Weights of a small image classifier: 24-pixel images, 17500 steps.
Rows from block 11 of a small image classifier, named by matrix and row number. Rows with one number belong to one channel. Each number is 50 + 10 x the weight over its row's rms, rounded and kept within 0 to 99. All counts start at 0. After the name is the row's rms in percent of the matrix's.
After each channel's rows are labels from the 100 images, of 14848, where the channel reaches its highest value: "strongest on" is what is common among them. Only what is clearly more common there than usual is listed. The data: simulated grey scan slices of phantoms with and without marks. In brackets: how many of the 100.
# convs0: first 3x3 conv (model.blocks.11.convs.0.weight, 192x192x3x3, each kernel summed), inputs 0-191
# convs1: second 3x3 conv (model.blocks.11.convs.1.weight, 192x192x3x3, transposed, each kernel summed), outputs 0-191

convs0.92 071:49 69 40 71 34 47 40 44 46 57 53 42 47 41 58 56 45 43 36 52 54 59 48 45 54 42 53 51 69 54 48 41 51 37 54 55 42 48 55 39 46 45 42 47 49 56 55 48 54 58 65 48 52 41 68 52 50 52 43 50 61 44 43 47 53 60 53 28 39 45 56 51 53 63 52 27 49 53 43 60 57 57 65 67 29 70 44 60 39 48 53 44 55 40 57 60 45 58 45 60 52 52 43 61 29 40 59 65 54 47 54 56 59 60 51 54 52 58 49 38 46 45 26 35 61 51 42 54 39 57 59 38 40 59 50 50 56 50 48 75 57 18 44 42 72 52 69 48 54 48 50 40 46 51 33 43 77 45 49 53 28 64 39 48 47 84 53 69 61 46 46 50 35 67 65 51 62 38 53 42 56 55 54 51 49 53 43 50 46 66 54 56
convs1.92 095:35 58 56 50 55 61 44 51 47 58 46 46 53 58 39 49 54 46 54 64 73 67 50 45 52 45 54 47 31 51 49 69 51 27 61 43 27 54 60 47 61 63 60 57 47 49 52 58 55 50 59 62 68 45 39 52 32 43 49 37 50 53 54 44 63 53 46 32 39 38 39 56 40 53 58 58 40 45 35 23 55 57 54 26 52 44 59 69 56 52 34 63 57 44 50 61 47 47 41 52 56 63 42 48 36 26 63 49 46 50 24 57 50 48 45 49 39 39 54 62 30 41 53 47 59 54 55 51 43 61 38 39 47 47 58 33 53 50 66 56 37 50 38 58 46 45 43 49 77 46 41 77 57 51 48 60 58 61 41 41 55 60 49 62 44 56 40 49 59 61 45 52 21 44 41 43 60 50 54 40 47 64 51 44 47 47 45 51 49 46 35 49
strongest on: several spots (100); side: left half (69)

convs0.9 129:42 45 21 49 47 50 48 65 46 48 41 20 54 46 54 48 55 43 49 46 47 53 43 42 48 55 47 52 43 55 47 52 42 62 38 49 42 55 54 35 57 40 58 61 51 52 47 40 57 51 43 60 24 41 49 37 44 39 49 39 49 29 45 48 41 46 57 59 70 36 40 26 50 66 50 41 44 49 49 34 58 51 48 50 52 45 52 45 51 37 44 42 53 55 60 36 46 45 64 52 37 68 45 57 71 31 63 53 33 65 47 57 49 55 40 51 41 48 55 51 74 35 39 48 44 49 56 58 44 34 49 66 55 56 61 50 52 58 38 53 55 72 73 41 45 53 71 38 58 49 45 44 37 60 46 62 56 45 51 56 52 49 47 43 56 35 58 59 44 50 76 41 37 44 26 49 65 49 49 66 40 44 51 57 48 33 38 36 48 47 66 63
convs1.9 113:46 47 52 36 60 54 44 52 50 41 43 67 59 47 60 66 50 58 37 43 36 46 54 43 40 53 50 54 49 40 59 58 57 42 43 52 58 44 60 47 58 55 46 51 54 49 46 43 44 52 43 52 33 74 59 58 49 58 47 54 55 61 64 47 29 51 60 52 68 53 50 40 52 78 59 79 41 49 42 37 44 45 44 53 55 51 56 48 49 44 45 43 44 51 51 64 49 50 43 74 59 44 67 42 35 56 42 76 41 49 56 43 44 47 40 49 53 56 55 56 65 35 44 46 38 59 48 58 50 50 65 63 49 58 73 41 47 45 42 60 49 46 27 54 52 56 66 76 51 44 45 51 51 78 55 58 56 41 79 64 65 52 52 43 59 50 54 58 31 43 47 50 54 52 49 42 40 58 75 71 54 60 53 81 50 52 52 56 50 49 49 49
strongest on: several spots (77); chest (50)

convs0.91 113:41 51 43 35 60 48 48 50 31 47 39 52 34 60 55 58 57 46 41 37 54 51 51 46 52 37 36 48 45 48 51 42 41 61 42 58 33 37 49 56 50 41 44 46 49 57 46 48 63 59 46 65 47 42 46 49 48 46 55 40 52 44 40 45 45 62 38 49 49 41 42 34 37 61 57 49 41 56 48 59 56 41 53 50 51 43 40 51 54 46 34 32 52 49 52 54 36 40 44 59 31 56 59 42 50 50 48 64 49 60 59 59 47 57 52 67 44 25 40 49 57 52 60 69 46 43 41 56 43 51 32 44 38 58 48 38 34 67 36 35 39 40 38 60 39 38 35 48 32 49 27 56 47 58 44 46 42 26 59 30 40 41 55 49 72 58 35 96 48 53 67 51 53 57 45 54 44 49 50 58 47 50 61 52 45 55 59 34 45 46 67 32
convs1.91 109:57 55 43 51 43 52 68 65 40 64 41 65 42 35 66 52 44 44 49 51 62 43 53 48 49 36 43 62 41 61 58 49 58 49 48 49 58 43 36 52 55 58 39 56 50 49 53 46 45 45 52 48 44 46 73 52 62 54 49 42 72 43 45 53 57 51 47 39 35 49 39 63 51 60 59 59 59 50 65 51 57 47 33 22 36 53 59 56 52 38 34 41 62 63 67 57 64 67 52 53 39 48 51 45 58 58 41 36 34 43 47 44 45 48 56 59 66 40 53 53 64 45 52 43 39 41 43 66 58 49 63 39 42 52 31 47 62 50 52 51 45 47 45 60 55 41 58 46 52 43 35 30 55 38 46 45 40 42 43 19 60 38 51 65 56 45 38 42 57 51 48 50 47 48 59 58 41 54 51 56 44 33 48 42 83 65 26 28 69 46 40 59
strongest on: dark spot (100); side: left half (75)

convs0.33 086:68 46 48 48 54 33 49 62 39 44 44 39 37 44 50 43 55 41 38 40 38 35 41 41 53 42 62 65 42 30 57 50 62 47 41 49 53 57 43 45 23 48 51 48 45 55 39 52 58 47 50 45 35 50 48 44 59 50 41 61 39 31 58 35 57 44 46 50 43 62 56 36 42 48 45 55 49 66 60 43 49 53 61 52 51 48 47 48 43 36 66 56 28 41 60 45 57 35 49 46 63 48 39 56 44 44 36 59 55 42 63 49 62 55 49 64 29 39 34 52 41 80 47 44 55 54 54 40 33 58 39 38 55 53 37 61 61 25 35 48 47 53 48 71 42 41 48 68 41 53 45 52 61 54 48 37 47 47 62 54 50 44 41 54 36 73 65 35 31 54 49 43 41 66 39 62 54 61 56 32 47 47 46 65 47 34 61 51 58 67 49 47
convs1.33 083:68 57 49 69 43 49 54 56 61 50 59 36 61 58 47 53 44 58 48 57 60 60 46 61 42 49 37 54 52 47 54 56 61 37 54 58 45 57 44 62 50 61 34 40 61 63 48 36 50 58 57 65 47 45 59 30 47 39 64 44 71 68 36 68 49 52 59 34 43 52 51 57 60 55 63 51 34 71 50 48 35 52 35 38 48 43 49 37 38 44 52 41 47 49 52 40 54 47 41 76 43 53 53 55 46 48 27 58 50 45 42 55 35 61 56 47 54 54 43 46 42 54 74 58 53 61 66 49 54 42 34 54 70 65 58 48 45 62 63 51 43 60 48 58 51 56 65 53 39 46 39 31 38 55 30 56 55 60 60 61 67 33 52 56 59 48 54 44 55 38 58 56 57 41 46 38 54 19 47 27 35 56 57 52 37 42 47 43 58 44 43 44
strongest on: several spots (99); limb (58)

convs0.155 088:50 42 52 59 56 27 46 33 52 49 44 72 35 45 46 59 33 36 28 63 56 42 49 57 49 52 59 44 52 68 52 61 65 37 40 57 46 49 50 35 43 48 52 57 51 52 46 53 51 53 40 46 47 59 54 54 56 49 57 55 58 47 65 41 50 38 56 57 54 53 50 58 45 43 49 73 40 39 45 46 64 30 56 51 55 35 44 56 46 42 61 21 48 43 45 42 58 45 34 48 48 32 26 52 39 49 46 50 51 50 49 42 31 46 49 61 50 56 45 47 39 51 59 67 52 65 48 39 45 67 78 36 45 49 41 40 58 46 66 56 34 59 43 46 52 60 42 45 48 67 50 51 65 46 54 30 32 54 41 50 63 29 52 48 53 53 29 48 49 53 48 55 53 86 53 54 48 49 52 33 54 43 47 45 27 41 61 46 53 49 59 36
convs1.155 086:52 39 54 43 49 64 67 63 45 49 60 61 47 63 53 43 43 39 42 61 56 49 47 56 56 55 52 52 38 55 57 54 31 42 74 49 51 45 63 59 58 52 61 52 50 59 53 40 67 56 56 53 31 35 75 46 45 46 39 60 53 33 16 67 44 58 51 52 52 58 37 55 42 51 50 60 74 47 55 49 76 55 38 39 56 42 53 54 52 46 48 44 59 62 39 51 45 57 39 37 59 52 45 45 49 55 44 58 45 53 34 32 46 64 45 73 52 46 46 63 61 46 42 45 29 46 61 46 51 58 50 55 52 56 38 59 43 50 42 44 47 49 62 36 43 58 33 62 41 69 51 32 39 55 45 47 49 42 35 57 68 49 38 70 50 54 20 57 37 45 52 52 53 32 41 47 37 56 39 58 39 52 47 57 51 58 48 33 61 50 47 48
strongest on: dark spot (99); side: left half (69)

convs0.150 095:45 56 50 56 47 57 50 51 48 44 44 44 48 50 44 57 47 66 52 60 52 52 53 47 41 48 60 39 57 36 55 51 44 43 74 59 46 43 36 50 58 59 64 29 45 60 48 49 45 76 46 48 60 61 54 51 46 56 39 63 41 51 40 47 45 45 45 44 48 28 61 62 36 53 43 44 33 46 51 55 56 32 41 60 40 54 57 50 32 65 43 55 50 36 53 59 64 54 45 52 76 45 54 57 37 43 52 52 65 67 62 56 60 35 51 50 48 62 44 51 67 31 51 56 51 34 55 37 67 60 62 74 55 58 47 39 42 49 50 61 56 54 52 36 57 57 53 42 58 27 44 51 17 48 54 75 46 44 45 63 35 47 51 47 31 47 48 61 40 36 48 47 33 61 59 41 45 56 52 58 76 47 30 43 45 49 43 61 53 45 57 55
convs1.150 092:55 38 75 46 50 52 49 36 47 53 44 58 57 38 60 25 60 45 41 53 29 55 49 58 52 54 48 54 54 51 40 45 47 43 54 56 47 54 63 36 52 61 51 46 49 50 68 30 42 44 54 48 42 71 64 78 62 51 39 53 41 47 64 49 64 41 46 41 44 58 43 59 53 33 53 52 55 38 33 61 47 65 40 51 40 43 46 49 52 52 51 47 46 50 55 55 56 39 67 54 40 54 51 69 52 33 67 55 56 52 37 54 51 46 42 63 52 58 52 57 61 40 53 43 71 57 46 22 39 46 48 53 49 30 43 60 45 63 50 40 49 45 53 51 61 49 44 57 50 36 48 26 55 40 40 39 65 55 59 40 19 41 54 55 57 66 62 55 61 61 41 65 44 40 43 60 40 52 64 65 70 54 44 71 60 54 47 49 39 45 57 41
strongest on: several spots (69)

convs0.48 097:49 54 64 48 65 53 50 40 44 35 50 48 30 65 56 37 33 24 71 50 60 61 47 68 49 48 42 47 56 51 22 41 43 37 59 37 34 53 59 39 57 55 39 41 49 45 58 58 53 58 39 62 56 60 45 65 65 60 72 61 58 57 46 44 42 60 54 63 56 59 58 33 54 56 50 77 39 60 32 52 52 62 39 54 51 53 47 51 41 33 61 47 55 55 59 33 52 31 50 43 55 40 60 64 46 31 56 47 53 52 58 44 42 45 57 50 40 51 47 61 53 52 44 57 58 52 58 57 49 56 52 40 63 57 53 46 63 48 38 52 64 59 38 45 57 43 39 39 39 58 62 55 53 57 50 57 34 59 44 43 55 65 55 65 64 66 45 72 55 50 58 46 41 58 47 38 32 59 48 53 62 56 66 41 43 43 60 46 49 70 40 37
convs1.48 117:48 52 53 62 46 50 48 60 49 57 66 58 41 45 23 41 27 27 60 53 67 43 42 52 62 56 49 38 34 60 45 51 39 24 53 44 54 47 68 50 59 49 35 54 58 52 70 54 58 35 49 47 58 52 45 39 44 49 55 44 50 51 42 51 68 51 44 54 37 56 44 48 34 53 81 77 67 51 62 30 64 65 53 25 52 47 64 59 59 63 44 44 52 49 46 54 41 61 50 49 54 63 44 56 63 51 52 60 44 48 46 46 40 56 37 46 53 49 49 46 52 57 47 43 45 56 58 41 42 43 61 45 51 46 37 49 45 57 53 60 45 54 57 61 44 60 41 33 55 48 65 64 37 49 51 34 54 46 20 46 57 52 54 37 68 52 43 55 57 40 64 43 42 38 52 49 51 50 45 45 55 61 52 56 24 65 37 34 57 57 47 45
strongest on: dark spot (100); side: left half (79)

convs0.113 092:37 60 68 51 46 54 65 39 58 32 55 47 56 45 24 66 43 37 63 64 43 35 54 46 50 78 53 54 46 53 52 44 46 73 54 36 43 51 53 46 50 51 33 47 61 43 48 44 38 45 49 44 66 44 36 57 47 50 52 40 62 54 50 43 58 62 42 33 40 42 56 55 45 48 50 40 62 47 50 70 38 63 51 39 51 42 54 52 62 52 53 52 54 46 50 54 52 57 54 58 60 30 40 55 50 34 51 42 37 37 52 45 58 46 58 64 62 45 45 36 28 40 45 28 53 45 52 65 55 55 40 28 56 51 53 48 53 60 49 33 64 40 56 47 53 39 41 41 47 59 52 51 43 44 45 41 52 50 38 41 28 39 53 51 50 60 48 22 37 35 71 66 45 61 53 50 52 43 50 47 44 59 33 50 67 64 42 53 42 64 32 30
convs1.113 098:48 44 45 50 38 38 58 44 34 43 50 27 43 42 55 32 48 33 38 55 66 44 62 40 52 56 44 56 40 40 40 58 67 64 59 59 52 56 54 49 43 47 72 42 53 60 52 62 54 57 49 59 44 32 59 51 51 40 57 44 62 53 27 41 50 63 61 43 45 55 62 55 45 42 44 70 59 64 60 54 40 62 45 41 53 45 55 44 49 47 56 51 34 46 67 63 43 55 56 55 46 62 35 34 80 57 36 36 44 48 59 66 63 58 58 60 45 22 35 43 50 46 40 60 41 59 59 33 45 50 36 48 47 55 34 58 45 61 33 45 46 50 49 48 55 52 43 42 61 48 50 49 46 69 41 56 36 43 42 45 60 36 47 48 47 55 56 45 51 50 64 42 58 64 36 49 31 57 32 25 42 47 39 34 54 51 63 40 42 44 47 43
strongest on: dark spot (70); side: left half (67); chest (55)